From a checkpoint of a small image VAE.
Model: 6.93M parameters, 64-pixel images, encoder arch densenet, encoder activation gelu, decoder norm groupnorm, decoder activation silu, decoder widths [64, 128, 192, 256].
Rows from block 2 of the decoder, named by matrix and row number. Rows with one number belong to one channel. Each number is 50 + 12 x the weight over the matrix's rms, rounded and kept within 0 to 99. All counts start at 0.
# convs0: first 3x3 conv (decoder.decb.0.0.convs.0.weight, 192x192x3x3, standardized in use), inputs 24-27, a 3x3 kernel for each
# convs1: second 3x3 conv (decoder.decb.0.0.convs.1.weight, 192x192x3x3, standardized in use, transposed), outputs 24-27, a 3x3 kernel for each
convs0.140:55 59 53 54 53 59 64 62 57 42 72 44 34 61 55 37 41 46 46 28 50 44 29 55 52 68 47 70 41 32 60 39 47 31 62 59
convs0.141:59 48 59 59 49 36 53 58 42 68 40 70 72 52 57 44 50 56 68 59 44 61 68 81 59 66 48 67 44 48 37 28 43 31 64 37
convs0.142:68 64 40 65 40 39 56 40 32 66 59 39 70 49 40 65 61 45 56 63 37 62 70 58 61 44 32 48 65 59 48 41 59 56 58 51
convs0.143:62 40 31 63 60 48 49 52 47 67 54 58 51 63 52 50 53 66 59 37 61 42 28 36 52 63 80 40 40 70 65 52 74 41 37 64
convs0.144:52 61 45 40 25 17 43 34 24 45 48 32 71 67 45 72 63 41 69 76 45 50 80 46 42 41 41 69 63 34 54 64 55 50 59 55
convs0.145:50 47 38 42 47 30 43 60 45 71 53 66 72 52 58 69 45 49 45 45 52 23 50 44 41 45 43 50 36 64 41 54 52 20 43 51
convs0.146:52 55 52 43 62 46 56 38 45 58 54 57 54 53 38 34 43 50 43 49 64 27 34 51 66 27 45 52 71 61 48 60 65 36 10 30
convs0.147:78 64 59 54 48 69 63 54 54 42 52 52 54 65 41 57 30 48 51 58 19 48 48 71 63 66 52 37 59 52 65 58 48 61 62 53
convs0.148:37 47 56 49 62 56 54 44 46 54 61 43 62 37 47 53 33 58 47 67 39 56 48 48 47 32 31 60 50 47 35 53 58 66 54 67
convs0.149:38 49 54 43 36 35 37 60 52 72 79 58 58 70 55 43 58 22 39 41 41 62 56 69 39 53 57 37 52 50 38 41 50 55 33 54
convs0.150:41 49 50 48 39 38 48 50 46 54 48 45 52 48 39 64 46 54 71 65 41 35 57 75 63 46 25 49 54 38 32 56 82 56 52 35
convs0.151:71 41 41 36 61 63 60 47 44 54 51 32 31 54 57 61 56 35 34 37 52 58 30 37 42 44 59 79 76 48 44 59 63 62 41 46
convs0.152:66 40 49 48 52 56 50 54 51 58 41 59 65 55 47 50 34 45 43 49 62 31 38 67 32 56 48 44 62 48 49 34 32 32 47 63
convs0.153:28 52 54 49 53 67 49 36 44 63 52 64 58 58 77 36 48 32 46 51 60 48 65 46 43 37 33 50 51 47 50 39 63 48 48 51
convs0.154:53 51 55 42 55 50 48 47 48 45 58 53 69 41 50 59 37 42 41 51 51 58 31 33 56 52 45 69 35 36 45 43 52 44 50 68
convs0.155:22 38 33 30 32 32 33 54 50 49 49 52 37 28 43 46 72 29 43 43 66 54 44 56 25 33 60 62 56 68 45 40 43 29 61 59
convs0.156:55 50 47 60 55 44 62 68 56 55 63 59 53 66 59 64 53 50 55 75 58 48 59 54 44 34 46 74 59 40 39 44 59 35 44 85
convs0.157:63 61 42 55 44 48 55 48 43 51 42 49 60 42 45 63 50 48 56 48 57 59 43 45 60 38 43 56 41 48 42 21 47 45 39 54
convs0.158:33 41 53 52 45 46 62 61 50 83 67 39 64 55 61 33 43 48 58 39 40 42 42 41 32 22 56 43 66 64 32 64 65 33 64 59
convs0.159:37 55 39 41 20 49 47 45 50 59 39 46 65 50 50 64 54 54 56 54 41 55 70 51 56 57 53 61 44 36 23 42 45 71 66 53
convs0.160:65 56 62 69 73 60 58 69 61 46 38 47 62 32 53 64 42 53 51 47 60 39 58 42 47 46 64 34 44 66 35 49 40 54 45 56
convs0.161:50 58 50 36 55 57 43 34 39 61 52 54 78 49 47 30 51 65 59 64 44 64 52 52 60 73 41 48 39 24 58 58 51 49 68 62
convs0.162:56 42 47 37 42 55 44 53 53 45 50 70 57 42 70 55 41 41 52 38 50 42 52 53 49 49 31 36 45 44 44 46 59 57 35 62
convs0.163:39 54 52 39 38 47 61 43 41 50 55 55 59 34 68 56 42 57 24 49 55 55 47 39 82 47 40 35 29 49 66 58 31 59 54 39
convs0.164:49 48 45 30 47 38 37 52 33 46 42 36 57 70 40 35 34 61 28 35 59 46 36 39 70 46 51 39 68 68 35 58 61 42 34 50
convs0.165:54 54 53 61 61 43 42 60 46 41 61 45 34 62 52 33 53 58 58 39 40 35 23 43 50 56 34 54 37 67 67 52 70 35 65 50
convs0.166:53 43 38 53 54 44 52 43 44 43 59 32 36 63 37 57 54 41 61 31 50 48 61 37 52 48 51 42 33 49 63 44 68 48 60 48
convs0.167:60 63 51 45 46 48 65 40 47 57 66 47 67 73 55 64 53 47 53 40 47 45 48 59 58 46 31 55 51 53 69 66 61 50 34 27
convs0.168:56 35 37 50 39 42 52 45 60 43 70 73 67 83 61 55 64 32 45 46 44 49 43 46 68 62 56 50 47 30 68 67 17 42 56 56
convs0.169:53 49 60 64 49 52 38 45 54 65 52 72 65 63 53 74 57 68 53 66 49 51 45 49 47 69 44 55 57 49 30 63 37 40 54 57
convs0.170:56 54 40 62 47 57 56 38 64 34 46 42 67 65 61 57 49 56 51 44 44 47 55 50 43 49 41 44 67 26 63 67 48 44 64 48
convs0.171:53 52 58 40 50 40 57 58 47 59 45 39 50 43 34 26 42 63 45 55 47 35 49 42 54 53 52 47 54 54 40 56 42 70 58 49
convs0.172:52 43 39 73 51 60 57 32 36 60 64 43 73 41 51 43 36 47 46 59 43 71 38 28 55 29 43 43 48 34 40 39 43 55 63 61
convs0.173:54 53 50 62 61 54 61 52 57 57 61 57 49 47 48 57 41 42 48 58 50 57 51 41 47 40 40 57 44 50 48 43 51 44 32 49
convs0.174:64 45 54 52 67 46 54 42 56 30 40 67 41 74 29 50 60 49 48 50 43 64 48 44 61 61 55 24 60 45 67 36 15 43 38 50
convs0.175:63 59 50 52 59 62 50 58 67 58 62 39 52 66 49 46 47 53 40 29 39 64 49 40 61 70 50 54 19 46 43 25 45 50 57 58
convs0.176:35 32 35 51 53 42 44 50 49 57 64 50 86 51 37 67 46 48 43 41 30 48 46 38 68 59 56 49 44 61 57 46 51 53 43 67
convs0.177:51 44 33 55 61 64 59 55 44 58 40 41 43 55 59 68 49 41 41 54 62 73 63 56 47 56 53 58 37 18 48 56 63 62 49 54
convs0.178:59 43 63 43 43 42 51 43 34 50 46 34 60 47 57 53 39 50 49 55 46 44 66 50 80 57 51 26 81 68 34 82 50 38 51 29
convs0.179:54 49 66 39 39 62 44 43 63 50 40 38 72 55 54 67 42 50 54 43 38 46 45 63 62 54 66 64 65 42 43 41 43 44 58 57
convs0.180:41 49 42 57 42 35 42 41 39 56 63 36 56 68 39 52 60 49 59 54 66 57 40 65 56 38 31 34 45 73 49 71 46 48 45 58
convs0.181:54 48 46 59 55 53 52 53 57 61 79 42 62 42 46 48 51 55 60 61 38 35 26 30 52 38 40 18 33 46 46 49 64 57 53 50
convs1.140:43 43 33 38 56 47 47 24 22 72 16 56 61 58 49 70 45 58 68 49 63 69 39 60 54 51 24 70 52 33 69 62 61 30 46 42
convs1.141:66 63 47 68 59 59 43 39 37 43 43 31 51 47 36 36 57 34 61 35 41 33 48 70 42 47 69 60 43 61 59 60 50 58 59 68
convs1.142:49 54 59 46 40 37 55 45 53 49 36 37 63 61 31 48 41 45 44 56 59 46 35 47 36 38 44 48 58 66 37 45 48 54 49 47
convs1.143:48 44 57 52 43 38 52 60 50 53 34 53 58 50 53 38 57 40 24 48 49 44 49 57 35 68 56 45 55 25 40 57 22 48 29 31
convs1.144:50 51 53 21 46 31 42 40 35 56 55 43 28 53 41 65 50 66 47 47 45 48 54 43 45 47 39 59 50 64 70 69 60 64 58 53
convs1.145:58 45 43 72 44 61 74 57 53 55 43 49 57 55 36 35 43 35 59 55 42 54 41 75 43 66 66 54 45 55 60 64 72 59 60 43
convs1.146:30 46 32 71 43 57 51 54 40 23 68 52 62 46 42 39 56 55 49 62 33 43 51 56 43 56 50 44 58 48 43 52 24 61 37 62
convs1.147:63 45 46 44 52 60 43 38 36 28 59 32 63 56 54 48 45 61 33 49 30 36 53 43 65 31 34 62 54 23 67 42 54 62 67 53
convs1.148:59 54 36 43 34 63 54 60 33 30 49 58 41 49 43 58 54 36 55 39 56 60 63 34 56 42 67 38 48 37 38 41 50 34 41 40
convs1.149:58 34 66 42 56 66 50 50 68 37 49 59 55 53 48 63 47 48 55 52 50 34 41 45 44 39 42 48 57 51 55 50 46 62 50 59
convs1.150:50 63 69 68 46 43 59 53 66 53 57 43 51 49 50 33 72 60 49 58 43 39 43 70 47 55 43 65 52 50 37 56 41 81 66 57
convs1.151:58 75 40 49 41 46 57 41 31 53 48 36 62 44 49 57 47 61 54 67 71 66 57 64 52 47 51 52 39 23 50 78 51 56 46 31
convs1.152:61 27 52 40 39 43 42 77 35 50 42 53 60 35 57 37 55 36 49 45 60 41 39 63 48 81 45 51 52 46 57 65 53 48 60 62
convs1.153:66 70 49 45 63 43 42 25 52 55 63 45 35 56 39 40 50 40 47 52 49 39 28 41 53 32 63 55 45 47 54 53 51 48 35 67
convs1.154:56 32 43 58 48 34 28 75 46 41 61 48 48 38 39 36 48 59 50 55 73 57 64 43 41 56 44 58 44 46 53 49 60 43 58 46
convs1.155:63 37 48 37 53 65 49 46 66 56 36 50 55 70 34 71 51 37 38 59 47 45 47 57 48 40 58 52 58 60 37 61 46 53 66 35
convs1.156:39 52 39 49 50 54 47 37 54 35 45 42 48 34 45 41 44 41 43 47 33 28 37 33 45 22 46 53 48 42 27 37 62 49 52 35
convs1.157:66 50 55 52 43 51 51 30 37 56 55 41 51 61 48 36 34 43 53 51 49 52 27 42 44 37 46 54 49 47 67 46 61 56 49 63
convs1.158:64 47 49 53 61 50 60 63 56 52 46 50 59 62 60 62 52 49 63 61 77 67 48 60 68 64 53 53 32 53 57 45 52 69 62 51
convs1.159:47 51 51 47 51 28 67 44 63 33 61 47 56 51 66 54 54 59 49 73 43 43 44 59 67 38 39 19 34 33 51 52 68 61 73 57
convs1.160:48 64 59 76 48 75 70 66 76 78 22 39 61 33 06 53 78 52 56 30 21 52 15 71 47 51 64 43 58 69 53 88 61 67 26 40
convs1.161:45 31 61 54 48 54 39 49 67 51 57 45 65 40 44 51 57 39 45 42 65 40 62 49 64 33 49 39 31 35 39 45 55 81 51 56
convs1.162:70 50 63 39 61 61 54 52 61 44 58 33 45 67 42 43 50 56 46 65 42 50 46 52 49 46 55 45 69 27 64 40 44 56 63 18
convs1.163:42 42 53 34 58 66 45 46 77 71 59 59 55 51 36 69 59 72 42 53 51 61 45 42 44 42 75 65 47 47 55 55 49 59 63 63
convs1.164:54 42 57 45 38 64 51 53 65 43 64 54 54 56 52 68 49 54 44 41 35 52 50 54 43 57 54 61 50 51 50 48 58 44 44 34
convs1.165:46 37 65 52 32 46 24 38 38 51 54 49 45 81 66 41 45 79 51 47 75 48 77 78 71 64 67 44 56 53 60 38 31 58 60 70
convs1.166:50 66 53 49 45 51 50 54 57 55 43 38 69 46 48 56 53 46 42 58 61 58 46 51 51 67 52 56 41 67 37 59 48 49 36 61
convs1.167:47 67 46 51 57 52 56 48 61 51 34 43 41 50 52 45 19 39 81 48 48 48 46 49 54 46 65 58 67 51 33 58 51 54 29 55
convs1.168:65 55 65 52 50 57 59 41 61 59 52 72 48 48 59 64 52 67 45 51 54 56 43 49 48 58 53 62 48 49 66 38 62 76 60 61
convs1.169:41 55 46 48 61 39 40 58 44 49 62 38 37 56 42 46 55 38 50 36 57 31 72 38 35 50 47 29 52 44 42 51 61 51 62 51
convs1.170:35 58 53 54 61 50 66 49 51 44 41 45 50 61 56 66 36 77 70 32 76 47 37 35 42 50 51 47 53 71 75 27 36 53 58 64
convs1.171:55 38 46 51 54 54 50 52 42 40 50 41 62 50 45 54 36 58 47 39 59 46 60 54 58 52 35 56 36 53 50 47 56 52 44 67
convs1.172:50 46 53 39 76 46 66 35 58 39 52 67 69 53 63 69 45 63 45 48 37 41 67 30 43 46 59 66 56 54 62 68 55 48 63 38
convs1.173:49 68 43 38 39 49 55 46 42 37 58 35 50 42 72 60 54 38 56 60 51 63 46 52 57 61 63 54 56 60 61 44 66 65 53 56
convs1.174:53 57 63 45 52 55 47 60 43 58 53 54 65 77 76 47 63 44 19 52 78 57 55 46 48 48 57 72 45 45 72 55 65 44 46 60
convs1.175:33 54 48 52 34 47 74 71 43 32 48 56 45 66 55 84 49 53 33 58 67 46 74 55 31 65 40 59 35 39 45 72 47 67 50 50
convs1.176:38 33 56 40 34 34 57 40 63 61 40 52 70 48 55 53 50 48 74 39 48 29 32 64 77 23 53 54 21 40 43 51 66 53 59 77
convs1.177:53 75 43 50 46 62 61 34 61 71 48 39 34 56 20 67 59 54 52 31 73 46 57 47 51 14 81 66 49 86 42 49 31 65 52 50
convs1.178:51 41 64 54 50 69 43 41 41 52 42 53 62 77 67 49 48 62 48 59 37 50 37 40 51 37 33 49 50 68 56 31 66 30 40 56
convs1.179:52 48 66 56 53 60 71 73 61 46 65 47 50 34 50 42 58 50 48 48 38 34 53 44 49 34 45 40 58 50 69 41 52 44 47 43
convs1.180:49 48 54 63 53 43 53 43 59 48 54 54 52 59 50 64 40 43 52 61 49 50 47 48 59 65 49 37 45 63 62 48 54 23 65 42
convs1.181:68 55 67 60 53 44 36 49 49 73 45 47 61 60 64 27 41 65 51 44 56 61 71 51 61 56 46 66 33 50 48 54 45 59 66 49